{"norm_position": "pre", "bias": "all", "inner_norm": false, "expert_mlp_ratio": 1, "positions": "sincos", "precondition_frequency": 10, "max_precond_dim": 512, "grad_clip": 1.0, "adamw_weight_decay_other_params": 0}
Rows from block 3 of a small image classifier, named by matrix and row number. Rows with one number within an expert belong to one neuron, the router's apart. Each number is 200 + 20 x the weight over its row's rms, rounded and kept within 0 to 999. All counts start at 0. After the name is the row's rms in percent of the matrix's.
Before each expert's rows are labels from the 100 images, of 14976, where the router gives the expert most weight on average: "peak at" is the part of the image that holds the peak. Only what is clearly more common there than usual is listed. The data: numbers of one to four digits printed on busy colour backdrops.
# router: router (model.blocks.3.mlp.router.weight, 4x384, trained with AdamW), inputs 308-383
# up: expert up (model.blocks.3.mlp.up, 4x384x384), inputs 308-383
# down: expert down (model.blocks.3.mlp.down, 4x384x384, transposed), outputs 308-383

# expert 1
peak at: bottom centre
router.1,089,196,209,196,169,228,168,211,201,226,207,179,190,182,182,216,196,210,188,195,197,220,187,249,203,209,230,179,184,212,171,193,205,197,218,202,176,179,229,202,168,221,225,243,213,172,220,200,179,204,198,202,172,183,221,215,189,178,172,176,205,209,181,225,177,207,211,201,220,180,221,215,197,194,196,221,227
up.1,101,196,182,194,210,225,220,238,186,195,208,147,207,166,187,190,239,202,173,179,212,168,196,185,189,226,220,149,197,189,180,221,208,185,202,216,168,213,209,204,199,187,198,203,194,223,189,215,170,191,201,168,206,265,226,204,177,198,190,231,181,177,212,173,226,227,195,234,178,214,216,198,199,215,197,216,165
down.1,100,199,177,166,175,161,184,194,231,187,200,210,193,172,195,235,201,226,167,191,199,191,185,160,174,217,199,232,234,190,250,219,195,210,192,227,236,185,164,187,231,184,173,210,233,240,208,187,214,187,210,175,224,176,208,185,209,201,210,179,185,204,187,212,223,209,152,189,204,226,198,210,201,194,241,195,197
up.2,103,218,176,189,201,189,164,192,204,208,188,153,228,202,199,221,231,163,214,184,231,213,184,195,204,219,206,204,195,205,154,184,221,231,205,192,219,195,195,219,177,199,196,200,193,196,173,219,198,197,207,194,191,184,187,186,224,167,169,207,229,170,228,144,234,189,197,253,207,221,218,190,218,230,204,203,182
down.2,096,189,176,190,192,198,182,206,194,217,168,217,197,225,185,211,187,224,215,211,169,209,203,189,156,216,168,203,206,191,230,202,201,177,209,194,200,164,202,195,181,197,173,192,211,175,173,177,200,216,222,177,185,192,201,206,203,187,208,209,197,208,199,240,180,226,219,186,170,218,198,191,204,186,169,217,210
up.3,105,193,196,216,213,209,173,220,232,195,224,202,165,205,168,250,187,170,216,189,190,204,195,182,177,213,234,171,198,186,227,181,190,192,187,207,171,182,210,178,201,235,192,227,187,187,189,191,204,195,207,160,220,221,180,185,217,202,230,211,173,198,210,195,213,179,206,211,203,227,224,186,174,232,188,219,196
down.3,103,209,209,184,188,222,192,189,222,204,175,203,213,209,159,189,210,214,146,214,229,216,201,211,195,188,179,189,188,173,229,198,200,208,193,216,203,235,164,189,206,195,215,185,216,232,184,188,215,184,200,216,182,209,157,210,224,221,172,200,176,231,230,216,202,228,197,187,199,243,217,199,196,205,215,249,170
up.4,097,231,209,200,192,205,187,155,198,206,196,164,182,201,198,196,197,189,202,189,209,156,195,200,189,219,179,205,222,214,201,153,166,176,219,217,232,149,192,192,244,188,219,174,194,210,190,183,203,167,260,212,254,219,203,247,207,180,193,183,186,190,214,204,183,204,191,211,213,172,203,214,210,203,199,186,167
down.4,088,206,190,208,220,212,178,164,213,199,177,155,219,201,184,207,209,196,226,171,200,198,230,185,183,211,198,174,215,215,179,224,207,196,186,137,207,216,209,201,163,171,224,196,182,207,195,159,174,160,193,205,150,207,216,182,191,175,170,205,193,180,193,229,222,182,205,206,207,247,183,225,209,221,214,217,229
up.5,099,200,204,169,209,167,203,181,151,197,209,209,190,218,209,218,201,182,220,171,189,184,211,208,201,204,179,212,228,221,187,244,173,189,200,201,212,186,202,181,177,233,184,190,207,215,222,218,177,186,183,218,219,178,205,203,203,155,202,243,205,237,193,223,188,197,207,170,202,196,238,210,183,172,190,204,191
down.5,095,166,185,227,192,199,186,227,196,209,196,205,224,223,199,214,243,186,189,216,182,232,207,198,216,199,212,207,215,195,196,191,184,219,197,230,164,214,184,196,175,189,217,241,164,220,207,184,180,192,188,206,205,213,209,198,217,218,202,219,192,193,197,209,202,170,207,211,181,239,151,181,186,205,216,224,237
up.6,105,232,190,201,194,204,187,188,254,203,226,168,190,200,219,212,189,218,174,175,221,183,190,190,170,188,221,197,244,189,222,172,202,184,231,143,240,228,224,216,180,205,187,192,191,234,208,193,207,240,198,197,217,203,170,152,198,220,188,210,188,168,232,187,191,200,205,220,176,218,181,211,175,167,162,197,160
down.6,106,219,177,197,187,193,206,200,186,207,206,173,236,203,197,193,175,210,217,207,216,205,186,186,234,197,218,209,234,174,153,203,217,244,163,226,217,192,191,233,206,187,188,178,186,198,158,180,233,200,201,211,216,230,170,182,216,214,204,216,194,203,162,241,203,174,177,197,202,185,184,204,222,192,228,188,211
up.7,101,183,194,177,225,173,182,228,210,195,187,183,177,223,199,186,172,169,213,244,203,184,206,199,207,205,186,229,178,220,174,202,216,173,224,170,209,194,161,208,178,201,216,216,205,182,198,163,230,182,169,202,194,174,189,211,208,203,192,196,168,188,187,187,199,208,203,211,167,177,197,210,223,208,204,201,179
down.7,098,177,202,202,169,212,169,158,208,200,201,194,204,197,178,189,186,220,197,159,219,199,217,196,199,213,217,204,230,242,212,224,191,176,201,187,209,205,210,188,197,238,177,203,191,196,182,193,164,207,212,219,182,191,223,224,205,211,202,190,197,208,222,231,206,214,241,201,163,205,173,225,195,157,206,202,212
up.8,094,211,208,206,153,211,228,249,227,212,206,181,211,197,194,178,172,230,252,182,208,211,185,209,229,205,181,206,208,206,210,207,170,193,171,189,184,211,201,196,193,184,214,197,206,227,194,177,210,216,232,251,183,224,223,199,246,193,189,217,202,168,199,227,218,194,239,230,185,199,196,186,227,192,184,199,171
down.8,103,192,203,201,214,204,237,210,177,197,214,201,167,223,207,213,206,212,213,198,181,186,194,205,161,193,206,204,198,169,219,188,212,197,199,202,232,172,165,198,199,214,203,184,228,178,238,207,201,239,218,168,200,215,239,190,232,187,182,188,192,240,179,211,191,161,175,201,205,196,216,208,205,206,209,212,222
up.9,088,178,240,218,180,199,182,246,249,196,201,185,210,197,204,157,224,210,245,208,184,169,177,193,223,191,170,207,195,189,186,231,207,210,206,227,188,189,186,222,225,213,219,253,225,201,165,197,165,186,208,224,195,179,197,211,220,192,186,220,160,223,211,190,230,185,218,209,198,246,172,221,180,194,234,206,233
down.9,094,198,210,216,188,158,203,182,174,242,209,253,191,238,194,221,187,226,206,192,166,179,178,191,196,173,164,180,173,173,216,187,201,203,201,197,178,182,204,208,203,204,229,208,187,178,197,227,226,182,194,225,186,203,202,165,178,183,216,195,265,161,205,170,183,234,164,150,201,180,206,190,180,203,188,227,172
up.10,105,194,188,243,201,199,150,194,170,197,214,221,202,194,194,196,204,234,226,207,196,219,186,204,210,209,235,228,199,220,177,219,215,201,221,172,192,233,205,195,191,232,181,188,211,197,184,215,214,165,221,228,162,213,207,228,189,210,199,180,158,215,203,208,206,228,217,176,236,205,203,229,151,194,196,183,226
down.10,098,188,183,184,194,236,192,219,187,235,195,154,210,171,206,184,184,221,201,193,228,202,224,176,217,192,207,224,211,212,198,177,216,190,206,225,199,179,183,165,166,202,202,182,178,202,191,191,215,190,202,200,185,174,246,178,189,250,231,167,212,229,185,167,207,179,218,199,208,189,209,196,218,202,213,213,179

# expert 2
peak at: centre; middle left
router.2,118,245,188,200,183,169,227,174,231,188,196,170,180,179,209,197,214,180,219,191,182,205,225,201,203,188,180,213,243,212,162,184,204,188,229,237,222,204,219,177,237,216,208,187,219,230,183,198,229,193,210,186,206,210,209,187,217,186,206,187,215,179,170,193,217,225,176,207,192,207,201,204,210,194,232,191,208
up.1,105,173,239,172,228,201,226,193,208,176,231,191,224,179,204,215,225,196,209,192,215,174,189,200,211,201,199,208,206,191,174,185,198,238,138,232,204,211,213,182,214,202,174,210,189,207,172,182,221,200,183,193,198,242,197,192,215,167,209,219,199,174,209,171,158,233,210,152,181,242,197,228,168,186,193,187,194
down.1,104,217,153,229,187,236,183,183,182,209,196,200,187,200,210,200,203,204,172,191,230,185,206,212,227,195,214,236,191,208,186,184,211,173,222,212,212,193,211,185,194,174,187,166,221,200,221,210,204,219,211,211,248,205,188,198,221,229,183,259,193,202,193,195,234,209,215,202,200,199,182,229,218,224,236,196,204
up.2,096,205,226,177,186,194,189,176,221,232,169,248,194,237,209,189,172,185,162,186,201,196,196,214,190,183,197,151,184,191,227,173,220,202,202,209,229,197,171,181,188,212,202,200,202,223,200,219,239,187,196,193,208,214,176,224,172,220,191,205,213,215,198,178,190,208,208,207,232,155,214,197,161,188,195,196,193
down.2,100,195,233,199,187,193,231,237,194,213,182,173,200,193,202,208,261,192,220,159,225,180,208,219,185,212,211,208,181,201,192,199,240,213,170,177,197,196,209,185,205,232,200,204,183,196,195,180,199,220,186,179,207,213,184,216,186,207,200,198,198,205,236,173,178,208,211,199,182,221,168,222,194,189,184,207,193
up.3,099,197,209,202,199,251,221,203,173,200,209,182,194,194,199,224,177,171,207,161,201,207,203,202,209,206,186,211,223,189,238,207,230,214,199,183,186,195,188,175,177,193,192,208,191,160,203,185,226,185,216,207,185,184,192,219,227,218,193,236,172,185,202,191,211,145,221,181,228,190,175,237,220,220,225,232,181
down.3,096,210,200,174,176,210,181,162,201,199,214,216,166,204,218,187,230,206,187,261,165,217,197,214,189,207,186,188,195,161,186,204,186,209,177,210,223,216,181,228,216,244,185,224,205,190,197,199,204,227,220,225,204,245,200,177,180,189,260,186,205,210,217,177,186,240,196,215,187,186,201,193,205,183,220,200,226
up.4,110,209,172,222,205,218,210,260,213,173,222,197,188,187,169,209,219,178,201,219,196,210,169,171,178,202,204,207,159,201,219,233,179,205,172,242,233,203,207,180,200,210,191,227,207,182,209,210,224,186,218,195,209,188,227,240,178,189,199,191,163,167,191,209,201,219,200,159,220,178,189,204,193,192,212,173,225
down.4,109,200,254,233,219,219,160,177,198,172,169,174,168,185,182,215,226,200,157,205,212,167,226,219,193,241,225,172,223,212,209,202,159,184,153,185,198,206,233,235,228,182,205,212,213,189,221,187,247,195,190,189,165,193,169,195,208,185,204,156,207,192,158,192,205,189,187,163,182,192,216,161,185,189,222,192,212
up.5,113,215,237,214,186,195,201,217,187,195,185,193,164,197,195,182,216,178,201,204,222,189,197,199,206,187,205,220,227,187,203,207,195,183,190,208,211,222,226,182,194,197,184,180,249,229,211,194,202,215,258,194,237,185,148,188,223,188,173,199,189,231,197,185,187,217,218,179,171,204,221,197,181,213,244,188,209
down.5,110,222,192,242,204,202,165,221,251,183,186,214,214,201,237,191,215,235,206,176,215,203,202,211,198,191,186,196,195,206,210,211,198,217,201,197,244,208,198,205,183,204,190,209,196,196,191,237,161,220,219,186,202,194,180,195,194,199,187,205,224,182,213,205,190,158,156,248,186,183,200,200,185,169,152,227,212
up.6,103,207,215,169,190,209,208,242,205,187,187,248,195,213,191,162,217,188,208,233,187,214,209,213,207,177,188,201,172,192,193,196,210,217,222,202,209,156,235,187,219,233,208,192,210,234,199,185,199,202,206,218,209,205,177,235,175,209,200,197,240,193,171,221,235,217,220,191,196,215,204,205,210,203,192,184,245
down.6,102,163,207,182,200,200,210,164,192,228,211,214,199,216,198,192,208,203,199,186,216,195,200,207,199,207,187,172,183,162,194,179,218,175,187,195,188,182,230,208,214,213,205,186,230,189,214,204,231,230,179,205,144,209,217,230,133,198,206,197,187,209,188,214,198,180,179,217,202,161,197,194,237,234,198,185,221
up.7,089,188,240,234,211,164,210,220,171,224,195,194,203,218,206,177,188,215,182,213,170,175,219,204,193,205,195,204,186,191,217,180,233,153,197,189,210,221,158,210,187,211,222,153,206,205,224,202,211,225,175,195,213,173,201,193,205,225,180,188,200,172,226,226,192,205,230,211,221,189,209,192,221,176,197,198,166
down.7,091,205,184,160,195,223,214,211,207,207,185,188,203,231,198,169,187,227,199,173,172,227,215,185,222,213,208,211,168,209,191,194,168,234,208,164,202,190,217,208,200,185,178,212,206,167,179,188,202,167,166,221,196,203,194,195,201,171,195,204,213,210,207,178,234,205,191,196,218,165,202,159,211,207,222,168,211
up.8,099,209,196,204,202,219,183,247,207,198,207,174,202,175,137,194,195,217,177,218,199,170,226,201,240,187,219,151,171,190,208,206,200,227,202,187,220,232,223,207,206,222,198,233,242,181,191,194,196,217,202,181,185,173,215,209,190,181,212,165,190,221,222,221,159,244,201,154,206,219,221,199,201,190,189,222,215
down.8,101,211,190,191,212,197,192,215,210,191,195,208,194,210,188,202,213,197,222,197,202,158,207,188,214,184,201,211,199,203,195,226,183,225,196,212,189,206,203,175,222,200,192,201,203,219,234,212,216,151,208,216,199,187,178,186,212,209,222,200,206,214,203,191,237,220,226,232,183,188,206,209,171,214,221,232,178
up.9,095,203,216,225,233,216,193,202,193,171,224,194,209,207,227,176,199,197,190,201,205,191,214,207,192,200,158,231,222,159,207,214,190,155,193,207,210,170,223,208,194,190,180,209,166,195,213,212,169,176,216,204,208,211,209,198,243,202,203,174,232,225,244,228,246,214,221,194,154,217,183,179,213,206,216,240,218
down.9,100,179,214,174,212,194,211,208,171,212,205,199,211,191,233,179,162,236,191,214,185,214,163,191,201,239,209,215,185,215,233,212,160,171,203,226,205,189,194,181,206,216,236,199,202,196,203,161,183,213,181,229,187,209,182,212,206,203,172,186,200,223,211,205,167,186,231,222,237,210,214,198,186,170,191,186,191
up.10,101,208,204,183,212,209,139,224,219,211,178,207,183,212,212,198,208,199,243,242,210,173,186,205,232,205,220,168,175,186,210,218,213,224,217,221,171,183,231,197,177,195,210,197,176,218,214,199,186,152,196,232,193,185,180,206,185,235,176,163,202,193,203,201,149,226,202,181,209,196,214,209,233,198,196,202,196
down.10,101,188,208,227,176,198,201,180,201,187,180,225,193,184,218,210,248,203,163,198,175,217,181,187,226,187,183,239,187,210,183,201,194,209,219,203,150,219,202,183,195,228,187,180,215,207,189,201,190,211,176,249,208,202,210,202,217,231,173,229,193,212,208,209,220,174,215,232,205,188,212,177,208,198,211,168,232

# expert 3
peak at: top right
router.3,096,181,181,209,184,207,192,189,241,183,205,202,203,241,206,209,187,222,192,163,197,208,163,205,198,212,218,211,202,185,236,221,172,200,179,194,189,201,169,199,181,186,199,173,199,195,222,167,189,164,161,212,216,181,210,186,200,207,222,185,201,175,213,200,208,187,193,207,186,202,194,187,216,218,184,222,203
up.1,106,215,206,217,209,203,199,193,240,222,201,194,202,190,195,241,195,195,216,197,152,200,199,222,204,218,193,222,202,160,211,207,188,225,202,183,199,209,167,202,217,204,180,194,209,236,183,201,183,224,172,174,236,197,177,210,192,224,160,164,169,200,219,182,215,183,226,228,223,204,187,195,185,191,182,199,204
down.1,102,163,197,205,194,219,244,196,205,170,203,166,194,218,167,209,207,227,205,196,193,176,176,182,200,218,195,189,199,199,196,190,218,184,226,193,195,188,178,202,190,198,204,206,177,157,209,210,233,198,209,197,226,192,230,188,233,219,214,188,178,211,217,193,200,178,209,215,213,193,214,199,224,182,215,194,208
up.2,102,203,182,193,191,224,161,217,231,185,210,202,201,197,207,165,164,192,189,160,204,166,222,209,203,215,165,199,232,192,204,192,183,151,193,234,205,179,183,213,173,217,196,215,213,189,240,180,195,192,216,186,201,190,176,190,159,206,204,175,202,216,186,189,190,217,200,187,160,179,186,191,220,183,176,183,214
down.2,098,205,211,182,204,173,215,198,202,206,187,204,211,209,199,219,212,214,200,210,178,219,176,204,155,212,181,173,230,218,187,168,228,192,235,196,225,197,196,201,171,229,213,201,211,189,199,165,185,215,202,183,189,177,187,189,195,194,188,218,218,231,196,214,168,221,185,188,233,234,211,175,185,247,246,212,185
up.3,096,230,203,160,225,171,169,187,231,198,180,178,216,186,227,239,199,227,209,200,253,173,219,184,207,192,227,176,208,199,232,213,187,203,189,214,183,191,173,199,167,204,177,201,202,173,226,255,218,227,187,142,219,222,170,177,217,225,228,219,188,193,194,179,212,180,225,189,226,163,214,219,217,196,177,184,201
down.3,093,177,205,173,181,221,218,215,224,193,229,189,217,213,203,196,209,212,188,207,216,222,196,191,225,192,171,186,188,202,211,157,184,239,192,191,198,187,202,186,200,165,197,193,192,216,218,180,202,207,178,163,209,197,171,196,217,167,237,220,186,174,217,207,209,193,214,235,215,206,199,209,178,238,187,171,195
up.4,090,199,193,156,216,162,222,214,186,181,201,181,198,219,169,218,218,204,212,158,196,187,185,195,187,199,225,247,197,191,203,197,223,166,166,163,179,188,226,200,197,233,179,194,179,180,188,202,213,225,176,179,219,181,189,256,199,185,167,224,202,184,196,211,177,223,202,161,201,231,201,202,189,214,216,189,215
down.4,092,218,234,169,197,200,177,205,212,183,221,244,212,189,238,177,183,211,195,211,233,197,235,214,151,179,166,210,181,211,201,198,194,173,192,212,186,216,183,214,173,199,163,201,237,202,201,224,195,217,231,242,185,219,192,183,159,196,207,175,206,183,206,192,194,207,209,210,198,201,211,212,199,162,212,218,210
up.5,089,188,163,188,167,198,192,182,213,228,209,206,226,187,179,223,200,231,166,226,187,198,228,233,197,191,196,168,208,250,208,228,230,215,208,216,193,189,214,189,225,149,171,226,163,183,238,184,214,192,222,189,227,245,222,185,210,194,192,208,193,181,228,171,239,195,192,214,203,204,215,182,213,188,203,211,259
down.5,088,214,196,210,191,182,190,199,211,233,222,182,216,190,164,221,201,172,209,205,196,206,212,221,189,185,163,215,178,169,217,202,201,183,170,231,200,192,199,206,205,218,208,198,200,191,192,208,188,223,229,203,144,165,197,178,173,196,186,206,190,177,182,196,201,185,177,193,190,215,198,197,181,212,232,189,188
up.6,095,182,210,213,193,225,177,183,249,208,156,224,204,194,218,165,193,200,200,186,194,196,206,199,221,190,219,170,158,207,223,196,206,177,220,246,188,213,211,171,186,204,232,208,218,175,218,187,217,241,215,189,202,209,222,220,237,217,244,238,186,206,214,168,211,194,177,212,193,212,163,235,215,182,225,186,204
down.6,091,205,177,193,187,164,182,196,167,202,176,209,173,217,228,221,201,165,204,219,210,228,169,223,204,141,193,205,202,196,201,200,177,173,213,227,242,201,200,210,206,193,189,207,176,200,199,244,171,209,185,226,204,193,195,199,212,176,222,159,203,183,217,214,168,165,203,225,199,196,170,187,211,190,208,166,231
up.7,100,180,170,205,214,222,185,212,221,147,234,197,190,185,185,208,189,218,190,168,182,177,183,204,176,187,218,190,200,173,222,161,212,191,192,206,199,182,210,193,195,218,196,227,203,189,236,166,176,199,178,225,218,172,210,179,175,208,223,217,199,233,191,229,164,208,207,183,140,183,210,192,185,193,194,228,199
down.7,094,180,217,188,178,189,200,176,212,191,209,237,169,216,199,188,193,197,182,209,183,233,187,213,199,192,238,214,158,221,211,214,232,212,175,177,206,210,222,202,201,224,207,241,171,164,186,150,189,172,195,210,163,193,219,199,192,175,170,172,240,208,183,183,204,184,177,195,181,208,202,182,210,162,183,175,170
up.8,103,197,195,221,235,189,219,190,197,222,196,189,205,173,215,222,180,195,186,172,215,198,217,199,175,206,204,211,235,184,209,201,207,199,194,221,179,225,162,170,228,159,230,229,195,234,228,202,189,181,196,226,196,215,224,156,184,213,197,220,209,200,182,191,201,222,165,204,182,161,219,218,158,188,179,227,182
down.8,099,211,224,196,196,202,192,216,218,198,208,203,191,188,191,179,194,220,213,199,233,225,194,213,234,192,202,229,218,175,203,188,185,187,184,208,192,228,199,222,193,209,191,182,211,183,199,191,199,205,201,186,227,198,148,225,233,189,196,162,224,189,177,208,240,187,202,227,226,227,197,186,192,216,218,180,177
up.9,091,178,186,183,233,218,165,195,228,153,186,170,191,154,198,178,214,190,203,174,221,218,200,230,217,217,213,192,214,177,224,207,230,189,221,186,216,192,176,187,204,225,181,194,186,202,206,202,204,217,208,199,210,179,200,184,222,213,201,195,201,215,221,191,199,222,208,191,219,192,216,231,189,181,197,217,191
down.9,082,213,210,229,182,196,174,183,184,189,183,198,187,195,205,177,222,224,197,194,193,186,228,208,202,214,186,155,217,178,225,230,166,179,176,172,183,191,193,171,169,202,208,155,149,190,181,191,217,182,201,170,168,221,215,198,214,210,199,201,214,185,213,210,175,217,193,208,187,172,172,171,232,153,202,193,207
up.10,093,193,228,191,194,208,206,175,249,155,186,223,155,175,209,172,177,224,198,182,186,194,208,208,200,240,197,208,177,233,208,210,214,208,199,198,226,179,214,199,210,147,231,202,210,181,199,198,214,242,189,187,180,198,239,204,192,192,200,166,159,209,234,188,192,190,203,229,205,187,216,233,218,206,173,204,172
down.10,089,172,225,203,202,215,185,193,201,228,225,215,196,211,237,205,228,199,192,168,175,220,183,189,218,202,193,223,208,164,182,205,192,201,222,178,193,193,219,181,191,261,231,214,227,214,184,222,191,199,194,197,218,213,193,236,195,209,230,190,179,214,187,181,219,171,189,191,163,220,177,222,227,206,222,208,194

# expert 0
peak at: middle left; middle right
router.0,094,165,204,188,229,201,193,216,194,179,184,224,186,187,189,194,204,179,200,224,218,186,216,192,193,197,187,212,159,147,195,216,167,228,212,165,242,199,183,184,173,203,210,197,171,178,180,203,187,225,194,148,190,214,204,204,199,195,191,214,175,228,205,188,175,154,213,221,187,201,197,185,200,212,168,207,190
up.1,092,199,209,180,172,208,223,180,171,181,251,182,195,179,221,203,198,209,220,186,212,213,173,196,223,221,174,215,217,186,198,185,195,219,208,192,190,186,221,212,207,199,186,215,201,186,210,180,194,217,188,164,217,184,187,223,241,196,252,201,184,199,226,214,195,217,217,155,173,194,202,203,212,210,237,221,210
down.1,085,205,203,208,236,168,184,191,209,200,206,216,226,181,178,151,201,208,218,219,177,207,234,162,222,208,206,216,205,211,188,176,228,163,186,178,201,210,169,183,223,210,173,224,209,189,191,194,192,202,221,240,210,224,200,173,184,231,184,198,208,213,217,201,238,186,180,160,191,190,211,207,209,188,229,214,217
up.2,099,180,193,223,204,189,194,226,182,186,215,207,228,217,190,184,213,217,188,205,199,183,216,198,186,220,178,219,206,195,201,168,228,192,216,185,166,202,198,182,201,194,200,193,192,187,176,194,183,190,190,154,217,203,181,166,235,236,218,186,206,175,193,217,183,149,207,232,224,222,177,199,218,225,176,204,208
down.2,094,262,194,188,215,203,212,219,200,199,217,201,171,210,211,212,158,231,205,224,179,196,204,188,209,226,211,194,178,198,238,226,203,195,203,187,177,206,177,201,223,176,211,212,210,191,192,181,251,216,235,176,200,212,198,226,205,191,205,209,185,231,233,174,143,212,169,159,184,212,218,203,174,200,183,214,208
up.3,101,220,201,243,213,177,195,197,183,176,195,201,215,234,218,215,201,195,185,171,199,206,213,196,219,188,224,171,175,206,197,197,186,179,205,143,218,209,218,204,238,159,224,220,223,221,213,212,209,203,209,204,179,180,220,198,218,204,203,192,183,203,215,214,191,193,190,216,205,212,152,176,175,163,220,193,175
down.3,092,163,196,183,211,215,182,203,240,179,200,184,188,196,216,215,163,208,215,168,178,203,213,188,209,202,193,230,199,186,199,217,184,202,220,217,170,185,174,219,195,218,193,145,206,251,185,195,219,168,171,176,202,206,218,225,165,171,188,232,172,221,229,196,178,205,215,157,202,187,228,149,194,211,220,181,191
up.4,103,188,215,214,198,169,171,206,198,222,209,219,183,201,170,226,250,241,219,202,216,202,196,223,214,211,174,182,168,206,192,244,206,199,160,235,233,198,172,188,207,209,205,192,213,170,210,204,201,210,189,207,164,227,220,204,202,166,182,209,202,191,196,171,230,220,187,240,185,225,176,189,199,193,217,178,227
down.4,103,182,218,185,182,203,181,212,210,183,211,204,191,217,211,190,191,240,205,198,186,193,201,202,215,187,225,182,189,190,257,179,190,188,241,199,254,199,182,207,200,206,150,161,236,207,243,205,251,174,203,174,188,216,205,222,180,178,188,199,187,210,181,220,210,188,180,201,183,184,206,148,178,188,176,184,176
up.5,106,208,189,171,209,164,190,173,218,180,205,185,215,217,161,197,198,179,239,193,217,187,184,179,173,196,206,216,219,193,220,154,232,208,225,155,209,201,214,217,225,185,205,177,190,196,218,177,210,197,183,182,200,189,190,233,214,218,182,216,221,210,202,217,218,177,198,212,206,165,217,210,216,205,180,217,156
down.5,095,193,211,183,216,239,177,227,171,193,189,198,206,228,204,180,168,203,208,232,193,242,243,199,173,235,231,148,196,198,199,203,221,179,200,215,193,174,178,196,179,190,206,188,243,178,189,220,193,200,159,191,204,201,223,168,185,180,185,197,187,198,224,184,164,203,174,195,176,182,196,199,176,183,183,229,210
up.6,123,217,188,194,189,225,192,181,154,205,212,215,206,214,224,177,228,203,149,186,247,160,211,200,192,178,220,182,161,188,194,166,196,211,169,186,170,194,210,218,211,198,245,220,196,208,192,194,206,198,217,253,191,218,219,201,221,182,235,183,178,195,202,222,215,235,220,177,163,177,210,230,192,211,180,208,224
down.6,104,209,188,213,187,198,192,225,211,198,196,230,204,189,224,199,221,205,162,236,200,218,241,222,196,199,202,215,191,173,207,223,202,180,211,206,201,205,181,185,224,165,213,203,205,191,237,217,226,166,184,205,192,192,196,174,205,177,237,201,232,172,203,199,181,211,216,183,205,195,217,185,200,235,216,201,236
up.7,093,193,210,172,196,199,205,223,194,211,174,187,202,260,204,178,171,203,191,175,171,198,225,177,187,200,189,191,206,215,218,210,206,190,228,173,194,183,207,247,220,169,203,205,198,209,192,212,191,208,185,200,209,211,175,187,174,186,200,155,237,189,193,225,191,194,185,213,194,200,202,195,193,216,171,190,210
down.7,097,220,221,231,185,194,175,197,190,177,237,216,216,228,197,254,189,210,168,217,156,223,188,198,206,178,209,192,236,206,175,195,211,183,212,201,218,218,186,202,191,206,173,231,223,243,212,190,147,204,211,208,180,163,214,186,235,255,183,189,228,202,215,216,200,174,161,171,208,161,222,232,209,206,191,225,156
up.8,092,207,234,200,231,180,186,197,242,187,229,185,181,174,222,206,183,187,177,182,222,204,196,185,213,178,206,216,209,204,175,197,184,205,202,198,233,167,234,219,178,200,207,157,171,192,231,173,184,226,199,213,206,215,213,185,180,177,181,157,215,210,197,216,185,182,223,199,205,238,179,185,184,195,189,212,226
down.8,099,169,221,201,225,211,188,166,213,200,224,235,209,170,185,188,212,185,175,220,196,204,195,209,196,214,169,183,212,151,213,189,193,237,187,189,172,220,202,193,162,155,163,194,182,179,204,217,167,176,199,196,212,193,182,205,209,210,224,190,171,205,238,215,182,221,191,187,192,184,164,222,198,225,225,214,159
up.9,091,184,203,226,169,240,182,238,208,214,213,206,211,253,177,222,222,211,186,200,171,182,174,206,210,190,194,228,196,212,228,180,194,180,204,182,177,236,210,196,178,216,185,197,183,204,215,183,179,208,199,170,170,188,186,202,220,215,168,213,201,222,182,174,191,164,187,177,205,203,187,187,207,219,172,180,185
down.9,092,206,190,204,211,181,194,200,194,206,180,168,201,184,198,229,229,180,232,237,173,204,195,195,170,195,179,203,212,192,175,194,200,219,219,231,216,175,189,181,191,220,258,206,195,169,208,201,237,216,187,219,215,206,236,219,179,183,207,203,198,211,192,203,178,140,195,217,207,218,200,199,223,215,215,190,232
up.10,113,158,190,197,203,185,233,220,241,183,186,201,204,213,197,210,192,223,185,218,192,198,215,204,191,185,188,196,190,190,207,202,173,174,202,215,211,208,228,204,224,220,169,234,174,202,213,205,205,201,211,201,208,202,206,200,193,239,185,203,202,233,232,189,193,196,179,180,200,193,220,202,172,213,207,231,179
down.10,116,211,179,195,181,181,150,186,170,176,226,221,196,185,208,188,182,240,245,211,208,167,191,204,181,187,214,190,232,229,170,235,208,201,184,195,202,173,170,216,203,206,183,193,223,172,208,203,181,215,209,187,209,188,239,214,197,192,174,214,194,217,212,162,211,194,192,222,195,169,190,222,242,202,191,209,227